config = dict(
    model='encoder-decoder audio transcriber',
    dataset='two synthetic voices taking turns or overlapping, over music, noise or silence',
    train_examples=26041,
    gain_aug_db=6,
    n_mels=80,
    hop_length=160,
    input='log_mel',
    spec_augment=False,
    win_length=400,
    tokenizer='char',
    vocab_size=32,
    encoder_arch='convnext',
    encoder_norm='layernorm',
    encoder_activation='relu',
    encoder_mlp_ratio=6,
    encoder_inner_norm=False,
    encoder_subsampling=4,
    encoder_layers=8,
    encoder_width=192,
    encoder_kernel_size=3,
    fusion='cross_attention',
    label_smoothing=0.1,
    decoder_width=128,
    decoder_layers=12,
    decoder_norm='layernorm_no_bias',
    decoder_norm_position='pre',
    decoder_activation='geglu',
    decoder_mlp_ratio=3,
    decoder_head_dim=32,
    decoder_fused_qkv=True,
    decoder_bias='all',
    decoder_qk_norm=False,
    decoder_parallel_block=False,
    decoder_inner_norm=False,
    decoder_positions='rope',
    decoder_cross_attention_every=2,
    decoder_tie_embeddings=False,
    init='torch_default',
    residual_init='none',
    optimizer='adamw',
    lr=0.0017,
    beta1=0.9,
    beta2=0.999,
    eps=1e-06,
    grad_clip=1.0,
    adaptive_grad_clip=0.1,
    steps=17200,
    batch_size=128,
    epochs=84.5,
    lr_schedule='step',
    warmup_steps=340,
    weight_decay=0.04,
)
Rows from block 4 of the text decoder, named by matrix and row number. Rows with one number belong to one attention dimension. Each number is 50 + 15 x the weight over its row's rms, rounded and kept within 0 to 99. All counts start at 0. After the name is the row's rms in percent of the matrix's.
# q: cross-attention query (decoder.blocks.4.cross_attn.q.weight, 128x128), inputs 64-127
# k: cross-attention key (decoder.blocks.4.cross_attn.k.weight, 128x192), inputs 64-127
q.40 069:32 44 37 55 51 27 32 52 28 57 46 58 08 43 56 36 45 73 61 80 58 34 65 64 64 22 51 75 54 49 69 59 33 63 35 36 27 67 59 52 60 48 77 49 72 39 57 77 26 36 71 38 46 48 52 65 68 57 69 47 63 19 47 34
k.40 069:38 39 60 38 67 73 33 75 58 91 39 47 29 35 45 56 44 62 67 47 55 71 16 55 47 63 63 04 50 63 41 59 22 55 46 82 71 58 25 52 68 59 67 22 47 46 34 67 32 39 27 49 60 31 70 78 33 45 48 58 41 59 47 51
q.41 090:44 20 46 28 41 23 51 22 32 60 26 47 35 68 70 38 52 75 56 50 48 37 49 59 39 43 75 60 85 74 77 47 48 75 58 44 68 39 71 33 43 30 28 44 55 40 66 60 75 29 67 56 56 34 54 35 51 72 70 33 43 34 50 69
k.41 091:37 37 48 54 84 75 30 49 43 74 45 57 33 50 40 60 63 50 70 50 22 36 29 51 55 44 34 32 45 46 51 49 69 38 40 68 39 50 19 40 71 39 52 41 48 55 51 53 42 29 37 70 58 69 47 62 36 25 56 48 55 61 29 65
q.42 102:32 33 47 24 51 79 41 41 54 54 27 83 51 39 49 59 73 41 68 69 69 41 35 48 33 73 60 59 37 68 63 62 65 47 35 31 50 67 63 43 40 51 28 42 51 42 77 33 61 55 55 66 09 43 27 44 74 47 77 75 21 23 38 31
k.42 103:47 46 56 34 39 34 61 55 57 12 57 50 44 44 48 70 48 54 45 68 64 55 43 49 69 51 81 35 33 73 22 48 52 62 51 40 46 42 26 37 74 30 33 32 55 23 43 26 35 51 44 39 55 66 36 66 61 59 55 58 28 49 58 57
q.43 081:43 79 41 44 76 37 47 34 23 62 37 26 37 54 45 64 66 52 61 54 61 42 39 58 74 45 44 63 56 56 42 55 61 62 23 46 44 34 53 51 80 44 34 29 55 46 51 38 32 49 45 65 77 48 35 33 26 49 55 74 45 41 29 52
k.43 080:39 71 71 51 31 48 37 57 48 59 57 35 55 55 51 45 38 29 71 48 61 21 55 61 66 72 63 89 28 65 34 59 55 52 52 54 64 70 46 51 59 45 49 54 49 42 38 29 57 29 27 33 41 50 37 64 27 50 39 40 26 40 43 62
q.44 089:49 35 60 61 87 46 16 42 56 59 55 38 44 68 56 38 34 69 65 44 53 19 12 65 75 57 47 42 58 54 57 66 45 67 54 55 27 64 65 54 21 56 51 61 51 51 50 48 65 52 49 23 44 37 41 65 40 67 57 60 54 53 49 58
k.44 084:27 60 58 57 48 51 30 45 65 37 50 00 53 39 47 49 53 51 53 53 15 64 42 57 34 20 53 51 52 29 61 59 44 55 50 65 54 53 40 43 61 49 35 38 35 42 28 54 75 45 71 43 53 39 48 59 62 39 42 60 59 76 63 22
q.45 101:63 21 73 77 67 52 53 49 45 64 43 67 29 40 64 39 44 53 39 78 20 49 36 59 39 27 82 64 61 46 48 30 48 45 46 39 27 81 46 54 31 57 50 57 42 36 49 63 47 42 51 31 43 61 71 50 85 60 60 30 59 54 70 42
k.45 094:61 29 35 45 52 51 41 65 51 76 34 69 46 37 44 42 70 55 38 49 50 66 50 50 43 51 52 03 80 56 55 55 37 45 41 69 39 30 54 40 49 50 63 45 56 83 50 89 39 64 43 45 58 37 74 53 50 57 47 50 70 70 40 39
q.46 086:57 45 30 45 59 54 50 72 40 46 65 35 67 75 47 49 47 11 40 38 16 45 61 48 97 50 47 63 57 51 32 59 64 70 53 48 55 27 43 65 38 48 87 25 33 50 17 56 46 45 40 59 66 33 58 40 25 52 28 33 85 68 35 70
k.46 092:53 57 27 39 61 60 27 51 50 52 58 48 48 56 35 30 66 37 66 26 31 38 58 60 33 47 64 79 58 35 60 62 41 27 45 39 71 62 56 36 44 54 54 83 39 45 24 61 75 47 45 38 50 31 70 53 54 37 55 66 76 34 58 39
q.47 084:45 41 76 46 76 52 41 51 75 58 71 27 76 37 37 65 53 20 44 36 54 52 29 56 65 78 51 48 54 53 49 48 67 30 43 82 38 38 52 51 53 77 55 41 36 39 26 38 60 52 27 48 58 68 62 51 32 63 32 48 56 71 40 39
k.47 089:38 65 57 65 19 39 47 46 31 32 71 36 49 36 67 44 66 39 21 51 43 58 48 54 48 45 40 77 55 41 59 70 37 42 53 29 57 57 60 37 45 49 32 72 36 34 28 50 57 69 52 43 38 46 44 56 80 45 51 63 58 32 72 39
q.48 102:50 55 37 63 56 57 64 69 37 53 72 60 34 61 42 34 21 38 57 60 53 39 61 37 56 38 34 68 53 48 40 45 59 40 51 56 55 53 39 42 46 77 96 53 65 52 46 41 35 55 02 46 51 59 70 41 84 58 84 50 46 32 54 37
k.48 097:29 44 44 50 43 46 50 43 48 38 60 64 17 47 48 48 66 35 54 59 66 63 48 22 71 66 76 19 75 62 48 44 51 43 40 23 63 44 53 39 47 43 73 45 46 61 35 50 40 50 34 43 24 29 58 37 46 52 38 41 40 34 69 51
q.49 091:71 41 61 56 68 60 23 48 38 60 59 42 40 47 50 30 48 47 34 43 31 18 31 37 54 66 74 44 56 50 50 71 69 41 57 52 45 54 67 28 57 44 43 42 28 09 50 60 44 49 59 52 48 46 34 76 48 53 52 47 64 66 65 68
k.49 111:40 49 46 45 49 48 34 55 56 67 55 07 48 35 64 71 71 62 58 57 54 44 52 62 52 52 51 48 50 43 43 57 54 47 46 42 54 50 57 51 47 46 20 52 44 35 42 85 66 40 76 50 56 54 99 58 74 39 63 54 54 48 54 39
q.50 082:39 44 18 38 15 11 49 62 34 50 45 76 62 59 52 60 57 54 61 50 57 65 44 65 15 68 40 60 56 63 49 43 25 43 47 39 48 50 49 51 25 35 36 58 55 47 81 51 71 18 87 55 42 31 55 48 42 55 41 58 32 56 45 45
k.50 079:82 44 58 57 66 41 60 32 58 46 55 44 51 54 39 74 46 47 85 78 57 57 55 62 59 35 40 54 44 53 34 25 54 57 25 26 10 47 34 71 50 35 37 73 49 27 29 58 36 84 64 37 53 66 26 60 49 61 39 55 60 58 51 57
q.51 097:75 89 48 67 27 59 52 42 38 29 36 53 49 56 52 49 31 77 64 20 75 33 35 26 52 53 65 52 46 53 51 37 50 56 35 35 66 28 21 50 86 60 47 70 53 65 60 48 48 71 60 48 30 22 36 53 53 49 56 21 34 48 80 69
k.51 088:55 70 69 77 41 35 79 36 37 48 51 41 71 40 59 66 34 49 75 63 35 36 11 39 56 48 29 38 31 37 35 52 94 69 63 35 21 58 54 47 42 38 29 47 64 58 70 44 21 42 59 39 48 80 28 46 28 53 55 46 27 66 70 49
q.52 110:32 74 64 60 69 29 32 40 66 54 59 37 60 39 45 58 32 80 54 27 52 56 40 59 49 77 38 55 44 29 38 75 38 35 44 79 24 42 53 44 62 29 40 61 63 47 60 40 22 44 71 46 52 25 51 70 34 52 52 54 39 41 41 58
k.52 102:63 54 65 74 19 48 50 58 62 45 47 21 50 35 62 48 43 50 45 53 72 42 34 59 47 57 30 59 30 42 38 39 29 50 43 59 56 55 50 68 38 68 06 66 44 30 51 46 23 49 57 63 30 74 32 34 68 68 47 55 45 68 72 46
q.53 087:44 51 37 57 38 34 61 45 55 50 43 17 57 68 72 58 55 67 61 41 57 56 69 56 75 26 39 57 45 54 45 24 45 77 44 55 47 36 44 89 51 64 50 47 64 85 21 47 44 63 40 28 57 64 69 27 38 54 39 46 49 64 49 41
k.53 109:57 56 48 52 42 58 56 46 44 49 47 78 56 55 44 23 29 27 49 31 38 55 45 48 45 45 44 51 57 53 73 54 52 42 59 56 48 49 47 51 49 51 85 59 58 77 64 22 50 51 30 54 46 42 06 40 31 57 47 46 48 54 49 60
q.54 096:67 40 66 65 25 41 56 65 43 25 61 74 49 41 60 36 40 55 38 49 62 54 64 54 57 67 47 26 60 25 68 44 42 45 68 53 54 49 56 58 43 49 58 39 33 56 28 55 53 45 83 70 81 52 39 52 19 39 34 55 56 39 33 63
k.54 088:26 49 59 27 71 56 46 69 47 57 39 55 50 61 30 54 50 51 41 70 44 54 38 69 42 59 38 60 56 41 61 40 64 38 91 62 54 50 57 67 52 60 52 30 37 39 63 50 47 59 62 44 84 41 56 72 52 52 52 39 61 44 55 44
q.55 079:43 94 40 45 39 55 73 46 50 32 67 66 32 41 41 31 56 50 38 51 75 62 54 58 59 49 36 59 11 37 33 62 57 30 23 33 70 56 28 52 65 43 70 45 58 65 70 68 41 73 39 30 19 50 21 64 60 36 49 52 61 48 53 28
k.55 078:73 50 59 67 57 63 76 37 66 28 54 68 44 53 54 68 40 64 62 60 84 48 70 44 51 81 57 69 46 59 46 41 30 58 42 49 41 66 57 49 65 53 51 29 49 43 72 63 55 25 35 46 61 60 85 45 36 30 48 54 36 41 40 78
q.56 095:25 20 52 22 32 52 41 46 46 25 37 54 64 44 29 53 53 51 60 44 61 51 70 62 58 81 59 54 63 54 73 91 45 63 39 50 56 35 78 43 31 39 33 17 52 62 61 57 86 53 66 54 38 17 42 36 20 65 37 74 48 46 20 58
k.56 085:54 52 33 34 60 68 43 49 51 24 51 63 43 65 18 50 72 36 47 40 55 74 45 71 55 46 48 78 51 46 48 48 42 26 50 54 60 62 13 12 77 63 14 59 26 25 39 34 59 54 28 70 53 37 38 73 67 35 38 60 63 57 55 46
q.57 105:37 44 61 52 47 83 39 54 68 51 39 76 72 37 43 71 39 30 57 62 72 37 33 48 57 73 51 43 28 52 33 65 76 32 41 49 30 55 48 37 38 59 48 42 51 51 77 30 62 53 37 67 17 30 33 64 62 40 46 68 24 41 44 48
k.57 114:49 61 58 52 28 27 71 52 43 00 35 35 49 43 56 73 46 44 38 60 60 70 49 34 54 54 62 45 38 58 40 35 57 58 63 30 43 48 46 33 66 53 26 40 49 33 49 21 38 67 58 39 41 62 41 55 74 72 49 56 41 60 75 40
q.58 084:74 78 43 79 49 24 63 29 41 41 58 41 57 39 14 47 53 64 48 38 67 47 39 48 57 50 61 47 69 26 26 37 55 48 50 61 57 30 12 41 59 59 32 44 72 64 42 48 39 56 49 20 54 51 32 37 51 47 56 42 46 54 70 58
k.58 084:42 59 70 59 04 31 56 46 12 45 52 70 73 45 63 55 37 47 56 49 58 50 30 38 43 67 28 58 53 36 34 53 67 48 67 49 32 54 78 39 38 46 44 39 41 49 76 40 47 43 48 47 53 88 14 50 46 52 45 31 23 52 46 55
q.59 082:33 16 67 32 29 69 53 50 48 55 27 66 34 75 68 58 29 53 55 59 71 22 49 66 29 28 72 58 74 85 80 53 32 61 44 49 62 35 54 50 61 39 46 55 48 50 53 56 79 51 37 45 60 42 57 53 41 63 47 64 52 48 51 37
k.59 084:39 50 81 53 76 53 50 45 49 71 39 42 36 37 34 53 38 58 51 59 42 54 28 35 64 60 53 13 68 51 37 61 47 34 61 57 37 49 28 49 68 31 59 49 63 74 48 47 43 54 40 46 50 30 44 65 43 35 52 43 56 49 48 58
q.60 091:68 64 39 32 57 79 48 24 27 54 54 36 37 70 58 33 63 51 59 54 57 21 30 36 58 47 50 42 56 69 73 51 63 64 35 08 88 57 55 39 50 75 40 49 65 31 67 59 67 62 45 50 59 60 45 40 67 53 72 52 46 49 54 49
k.60 093:39 45 40 46 66 66 43 44 54 75 59 27 38 51 63 61 63 50 67 50 38 26 44 44 61 68 54 46 47 54 48 64 66 72 43 47 64 43 50 34 47 28 64 39 48 62 34 54 75 34 46 49 60 52 69 57 44 22 46 54 48 45 21 52
q.61 092:43 49 45 43 56 63 54 45 36 53 27 22 25 74 80 53 68 77 49 61 61 49 49 50 62 15 57 65 59 79 80 42 38 82 25 19 49 40 61 47 64 46 30 58 41 39 64 49 49 34 47 59 58 44 42 25 83 64 66 68 34 41 31 58
k.61 104:52 50 40 49 73 57 52 53 60 70 37 60 52 51 45 44 28 43 64 28 33 27 41 46 59 53 53 47 54 60 60 51 52 58 38 74 46 50 37 42 61 42 78 45 69 74 57 37 52 42 26 43 45 33 32 60 27 56 55 60 44 46 25 60
q.62 098:46 47 50 50 76 44 32 46 67 44 51 23 77 56 55 78 45 50 57 71 62 68 33 54 75 55 43 50 56 71 67 64 52 44 50 64 29 56 48 62 41 79 67 55 70 60 40 20 53 57 41 52 41 52 67 47 60 63 53 57 37 32 42 34
k.62 115:44 63 49 50 36 38 53 45 41 16 44 79 40 52 58 36 34 27 35 30 38 68 45 37 48 37 48 48 43 50 70 52 43 45 55 43 59 51 34 37 59 58 53 36 45 59 47 00 41 77 27 47 36 49 00 43 57 48 37 49 59 65 49 55
q.63 095:50 51 76 81 51 50 50 64 51 42 57 61 39 63 56 27 12 51 35 29 54 18 35 53 93 53 62 59 59 56 46 47 54 56 40 61 23 37 29 61 49 71 76 49 21 60 36 33 51 58 45 49 53 30 51 58 35 70 51 17 71 43 48 60
k.63 095:34 71 60 66 41 41 41 48 58 27 47 32 34 40 18 41 55 25 51 60 28 67 25 54 40 40 53 45 56 30 60 61 62 23 51 24 34 48 57 48 44 46 31 65 45 69 39 60 48 61 53 06 49 32 65 48 63 51 53 59 51 61 82 34
q.64 107:38 66 73 41 42 46 68 39 38 37 30 72 61 62 73 44 56 61 42 32 71 51 38 36 36 26 68 30 40 40 43 55 37 48 26 40 68 29 63 51 40 58 30 21 52 28 60 79 27 61 48 53 75 68 50 50 68 41 47 68 34 60 28 45
k.64 108:51 60 53 59 61 48 51 31 44 85 40 40 70 57 48 55 38 56 42 38 47 40 68 59 38 41 38 67 63 59 39 52 58 49 67 28 54 41 91 62 45 44 72 47 49 47 62 63 72 53 54 41 42 42 64 70 38 77 44 64 50 35 39 38
q.65 101:51 33 50 52 40 39 34 54 64 67 51 50 64 39 72 62 90 39 49 22 61 42 60 86 57 66 53 34 59 38 53 56 33 60 59 60 47 58 34 71 47 47 66 57 11 24 43 65 53 72 65 41 56 63 51 66 45 33 44 45 26 54 74 72
k.65 101:55 57 43 30 22 48 53 48 48 56 59 65 72 51 41 40 45 75 69 56 29 82 31 72 26 65 43 27 46 65 60 61 34 39 53 57 60 45 45 28 49 60 78 59 26 36 34 59 63 50 62 34 63 92 45 67 31 54 76 56 49 44 56 64
q.66 094:42 29 51 49 30 66 40 79 64 68 47 36 40 48 48 65 66 53 47 29 68 56 57 50 71 32 40 51 64 57 48 51 47 73 45 43 46 61 29 76 74 41 58 47 30 49 35 60 41 49 47 74 28 68 69 48 53 79 59 48 52 41 66 69
k.66 097:24 57 14 33 40 51 55 61 36 55 56 67 55 80 32 36 62 45 74 34 32 33 34 79 48 51 47 14 77 64 52 74 56 62 32 55 35 47 33 42 44 49 74 52 49 57 49 45 32 55 31 48 50 71 34 41 14 61 56 36 58 40 58 72
q.67 095:54 34 33 45 49 52 42 64 31 42 43 57 35 44 43 41 86 29 68 63 35 49 77 68 38 67 65 64 71 42 70 48 58 74 55 46 48 45 44 40 54 41 56 45 43 35 33 61 40 37 35 52 53 82 38 47 32 61 54 48 71 42 76 68
k.67 109:48 58 65 37 56 54 35 75 62 78 54 66 58 38 38 68 72 65 69 71 61 70 60 64 67 56 44 46 65 40 64 62 46 44 55 55 50 53 55 50 21 39 50 61 44 62 40 99 50 51 75 41 62 45 94 58 45 55 54 54 45 50 43 54
q.68 089:41 66 45 40 64 03 75 43 34 59 56 36 52 56 44 49 25 54 42 44 68 61 30 58 82 76 35 39 50 50 45 68 65 28 69 63 83 46 53 54 52 60 55 53 63 57 39 64 62 47 47 76 85 50 35 35 53 30 40 56 39 68 46 52
k.68 083:55 43 71 79 31 51 41 13 43 53 46 62 18 30 37 55 25 46 37 50 75 52 31 39 85 40 50 64 52 40 50 73 62 48 64 44 49 47 86 75 73 62 37 45 49 47 15 47 39 43 41 61 42 28 38 49 68 75 38 54 45 41 47 45
q.69 098:44 61 72 55 30 42 59 20 45 59 54 73 36 79 35 67 45 26 42 67 40 40 58 36 63 45 60 39 90 70 75 63 76 42 49 48 68 69 50 46 53 59 23 41 52 55 47 67 46 32 62 99 51 37 61 42 50 50 40 46 45 43 40 70
k.69 097:45 44 37 43 56 74 54 52 31 59 58 31 27 64 47 62 69 35 60 49 69 47 35 66 54 29 44 41 48 48 65 61 51 59 51 53 36 57 39 62 56 31 69 32 53 52 36 60 10 56 36 64 27 18 68 41 34 45 44 16 50 41 70 62
q.70 098:62 53 59 22 70 49 51 30 33 50 47 50 65 59 41 36 55 49 71 49 44 38 46 30 62 45 43 44 34 71 54 76 57 44 30 48 43 57 80 39 42 80 31 36 80 54 37 36 52 73 44 57 54 93 40 61 70 76 63 66 66 51 41 22
k.70 102:65 67 58 58 20 28 47 47 47 57 40 42 32 21 75 53 30 48 42 46 79 38 57 33 70 38 56 54 48 36 47 58 53 55 39 41 32 43 59 40 36 43 24 48 36 85 55 65 72 44 42 52 58 46 55 56 92 42 18 57 37 56 36 34
q.71 090:28 59 77 46 54 35 81 68 26 71 54 65 41 45 69 71 56 44 29 65 33 55 85 48 46 82 58 79 49 64 51 70 31 60 55 47 63 64 40 42 42 52 67 41 48 34 57 68 48 46 21 53 21 55 55 54 62 57 50 67 33 23 74 44
k.71 088:43 66 41 58 67 47 38 30 62 76 51 49 61 56 16 60 50 32 70 37 57 60 46 65 60 41 73 33 48 53 40 50 50 59 33 55 69 69 36 68 51 45 60 31 49 51 53 50 30 54 40 51 66 42 47 32 39 85 41 41 45 49 10 52
q.72 098:23 33 48 50 53 31 62 84 60 73 35 45 57 47 61 58 74 26 59 37 76 33 78 56 67 44 30 29 51 62 71 57 35 72 61 35 49 54 16 55 71 50 74 63 26 41 31 56 36 52 51 52 49 55 37 47 68 57 55 59 54 34 65 63
k.72 096:56 59 23 49 44 63 48 61 53 72 37 51 66 56 22 31 44 41 94 36 48 57 35 78 46 40 35 24 53 53 52 69 44 49 59 51 56 50 44 63 42 40 66 60 45 45 36 53 53 61 42 50 45 83 32 41 40 68 63 52 47 52 64 51
q.73 077:60 42 55 46 30 52 41 49 75 36 63 54 58 44 59 21 55 48 49 41 60 50 55 40 57 61 29 36 43 51 27 33 67 45 72 51 69 46 61 51 68 67 68 68 43 50 73 59 54 51 27 75 71 51 39 39 49 14 39 75 40 54 43 17
k.73 080:61 58 61 78 38 16 38 54 68 44 35 71 23 37 48 40 51 28 43 45 47 37 61 28 50 52 43 71 52 59 47 62 43 30 75 48 39 44 76 38 58 65 35 51 46 54 35 59 74 39 30 27 48 45 29 60 52 68 23 65 39 58 59 13
q.74 094:40 59 40 62 48 52 65 69 52 48 25 38 60 55 34 62 26 70 44 41 70 84 41 40 59 38 27 56 34 09 40 51 73 40 50 20 64 46 57 40 47 34 41 37 44 67 49 48 31 37 51 35 51 29 55 48 56 70 81 38 62 47 28 54
k.74 092:63 26 36 38 82 38 58 49 50 51 44 50 84 74 46 35 51 55 56 42 52 27 61 37 49 37 54 51 73 59 35 35 70 53 27 51 46 47 37 67 69 42 46 70 60 23 69 22 43 45 52 51 64 43 64 35 44 58 58 37 57 62 73 31
q.75 097:54 81 38 95 47 31 38 59 67 83 63 69 41 47 67 41 35 57 13 76 60 52 19 21 71 56 28 71 54 52 50 45 48 15 74 68 37 69 52 51 54 62 50 56 39 43 45 44 55 59 69 50 67 35 36 71 53 28 51 54 26 53 66 47
k.75 097:68 31 59 61 55 59 59 54 60 41 33 33 14 24 61 62 51 60 33 56 45 66 41 23 68 79 58 25 22 41 74 47 37 37 66 61 49 49 50 62 67 63 25 56 46 58 61 48 58 58 75 60 50 47 61 43 91 41 39 50 53 67 37 45
q.76 100:15 38 67 46 37 58 67 49 49 40 89 69 48 53 39 59 44 50 56 47 55 63 64 39 30 11 55 48 53 36 88 48 38 45 46 55 65 53 39 48 47 46 62 54 62 42 59 63 17 53 47 57 35 43 63 61 35 52 61 47 47 38 65 68
k.76 101:54 55 63 63 60 65 55 57 48 63 69 36 69 62 35 64 46 63 66 65 45 61 43 61 24 46 61 48 58 63 65 46 51 41 38 58 72 48 61 45 47 43 78 45 67 41 70 56 37 35 40 32 46 72 65 50 14 63 49 05 60 54 56 77
q.77 094:36 34 53 25 40 72 37 65 71 40 44 71 58 42 39 42 63 24 73 80 60 43 65 52 63 68 58 52 35 55 53 42 85 52 63 54 67 46 39 25 66 47 60 74 64 53 66 65 42 32 39 73 50 53 14 70 45 29 34 59 34 45 71 57
k.77 103:64 76 70 76 63 26 38 67 58 44 41 56 60 53 39 61 43 27 68 53 56 65 38 50 46 47 40 52 31 34 66 48 43 25 76 40 61 67 59 29 76 68 07 51 45 40 55 35 51 65 47 42 65 63 41 61 72 55 36 44 52 72 41 12
q.78 095:59 58 70 61 47 71 57 47 49 17 60 66 49 38 38 79 58 37 53 53 27 57 66 58 38 67 99 42 36 34 60 59 51 50 35 39 33 55 53 31 63 09 28 28 46 32 75 43 58 26 43 57 34 50 38 59 39 36 46 41 47 56 43 41
k.78 093:55 68 63 34 55 38 40 55 70 58 37 43 67 49 39 54 53 31 54 45 76 59 57 51 36 42 57 34 42 50 58 38 29 54 57 51 84 73 47 47 39 53 27 36 36 37 44 45 43 44 55 58 46 34 73 75 73 59 30 52 46 52 37 34
q.79 102:47 58 73 79 54 53 41 48 68 57 47 54 66 36 52 66 28 70 36 53 60 64 16 53 40 67 50 60 44 38 00 41 49 19 53 49 25 68 35 49 45 37 36 33 26 59 64 20 55 49 75 44 35 14 67 43 45 47 58 49 33 60 34 47
k.79 112:46 40 40 40 56 49 68 44 51 06 41 40 38 57 58 48 40 43 36 45 35 35 55 39 44 62 68 40 50 61 38 26 54 69 47 48 57 49 37 44 73 54 38 57 71 21 52 07 26 57 49 62 49 58 27 35 55 48 58 54 55 45 45 43
q.80 106:33 37 51 35 57 42 71 50 30 59 56 54 71 42 35 37 47 41 85 51 84 61 62 44 69 67 37 48 34 48 65 74 61 33 62 50 66 58 60 24 56 46 79 83 79 44 68 55 46 54 56 65 40 67 26 72 48 44 64 52 46 25 44 34
k.80 108:74 79 74 61 49 34 33 45 67 46 53 48 66 41 49 54 21 38 68 57 85 69 37 36 54 33 50 51 41 40 64 36 51 26 43 47 53 54 59 60 75 52 15 61 56 54 66 31 54 46 51 33 43 65 45 45 93 61 34 36 47 80 39 31
q.81 115:38 57 47 53 57 21 67 46 40 46 43 58 55 63 40 59 60 42 58 48 69 41 74 40 65 49 39 36 52 49 84 47 23 39 56 45 37 68 51 35 45 25 61 76 84 63 48 38 74 47 67 46 38 43 41 50 62 34 63 50 47 48 45 24
k.81 110:74 61 67 40 42 71 37 17 73 63 53 52 69 44 43 49 31 31 38 44 78 75 51 48 47 31 61 56 43 46 77 44 16 53 48 55 58 60 34 63 63 39 66 44 45 59 66 21 39 51 54 51 36 50 44 44 76 49 39 54 31 45 51 61
q.82 082:51 35 53 49 61 49 38 51 36 48 90 25 46 54 40 60 33 43 40 35 09 52 57 48 53 16 63 39 43 49 68 68 43 71 24 60 34 70 51 73 32 52 51 67 46 45 47 42 51 57 36 41 36 60 74 54 36 78 42 53 64 48 67 72
k.82 085:46 39 36 48 09 48 58 35 42 46 55 53 54 58 70 39 59 68 47 59 55 52 52 57 41 51 45 35 63 67 35 66 48 51 18 52 52 45 38 47 25 60 67 46 51 60 28 79 68 26 49 58 54 69 62 55 27 21 60 29 53 33 78 83
q.83 099:45 66 39 66 49 51 41 54 51 55 56 79 44 52 36 64 67 24 45 81 32 69 53 63 49 68 58 51 45 42 58 75 82 42 44 58 35 77 71 42 16 48 23 54 69 60 69 51 60 41 49 58 23 43 44 61 61 68 40 40 64 26 46 53
k.83 099:62 51 33 43 50 48 47 63 55 39 46 21 65 42 69 74 76 48 44 53 70 69 46 56 55 41 63 22 40 54 57 51 35 57 41 59 55 65 06 35 58 54 45 39 30 26 47 50 41 50 74 76 60 33 71 26 76 31 43 20 49 55 59 35
q.84 098:26 37 56 38 34 73 41 56 72 49 45 59 60 36 53 79 82 44 59 58 67 38 47 64 70 55 30 57 50 62 66 43 56 61 49 32 40 69 33 67 59 47 45 34 46 72 31 36 45 70 60 62 31 48 60 46 67 55 50 73 24 23 55 44
k.84 113:42 56 20 41 43 57 64 67 54 46 53 49 46 76 33 43 52 29 43 31 36 39 29 61 29 45 67 36 61 59 54 48 50 58 51 51 48 44 13 36 72 39 73 47 35 48 55 09 35 63 19 57 51 66 00 44 41 57 52 40 36 45 58 59
q.85 089:37 48 50 44 43 32 46 31 88 60 86 29 28 52 56 54 48 33 35 44 43 26 65 83 67 77 37 56 57 65 50 56 51 38 76 66 47 61 27 65 56 57 68 71 46 72 59 58 88 67 51 45 62 21 35 56 38 16 26 70 52 70 60 50
k.85 091:52 30 33 62 47 51 56 47 33 24 54 46 36 30 29 50 46 40 51 51 36 69 26 52 46 41 59 54 33 57 38 67 48 47 52 46 56 45 40 45 79 49 59 32 41 39 24 22 38 48 37 68 56 59 02 45 38 30 64 42 50 51 70 67
q.86 099:52 56 37 73 61 66 43 57 51 82 74 49 45 34 70 46 21 49 48 77 52 31 38 25 52 66 52 72 47 57 62 38 38 65 82 69 63 49 39 43 64 61 87 76 51 29 65 40 52 29 42 55 45 26 30 59 50 44 46 38 24 50 79 34
k.86 097:57 61 70 74 71 38 40 77 50 29 48 42 39 47 60 52 66 63 54 66 51 52 55 28 55 83 52 62 19 42 74 32 41 26 61 63 57 67 68 46 52 64 12 62 69 60 56 57 53 43 55 44 32 61 48 54 58 48 40 53 69 59 44 61
q.87 107:70 56 49 83 62 50 31 61 69 43 58 58 62 33 35 44 55 56 47 35 44 75 40 63 58 56 52 36 41 09 19 58 48 25 48 59 18 69 46 66 60 33 40 29 30 56 26 43 41 59 74 50 62 54 59 58 33 33 48 39 52 71 52 78
k.87 122:40 43 48 30 30 49 67 56 60 36 39 55 44 42 52 51 49 68 48 51 35 62 48 57 57 63 46 24 52 61 57 55 44 64 67 49 61 35 47 51 47 60 49 55 37 25 36 58 45 51 71 46 76 62 76 57 63 54 61 37 50 61 51 40
q.88 096:50 64 50 61 27 65 64 29 57 69 43 49 51 55 64 61 53 54 37 50 51 49 54 46 47 15 36 58 59 52 62 39 52 68 45 44 56 55 61 89 24 61 41 50 50 56 43 54 36 45 52 23 36 48 81 32 62 63 47 33 51 51 51 37
k.88 111:39 24 22 45 57 66 62 47 26 54 67 42 64 70 64 40 64 60 42 46 34 40 45 70 30 45 54 62 60 60 43 53 51 60 36 51 39 50 37 48 53 40 87 49 51 40 51 44 58 45 28 50 39 58 32 32 11 39 68 38 54 34 71 72
q.89 095:43 51 49 82 63 50 56 66 45 46 28 52 46 48 44 43 39 42 58 31 71 75 44 50 28 46 25 49 50 24 15 66 61 46 41 26 55 52 62 44 46 32 50 39 21 52 46 41 17 39 64 55 60 49 63 28 56 65 78 38 60 49 24 60
k.89 097:61 48 56 15 45 60 63 61 52 58 54 58 69 57 50 41 50 59 62 51 74 35 59 36 66 66 42 47 71 66 35 46 57 59 50 63 33 40 57 60 31 41 44 84 55 19 40 67 40 29 69 54 44 38 87 37 44 69 72 59 55 56 63 33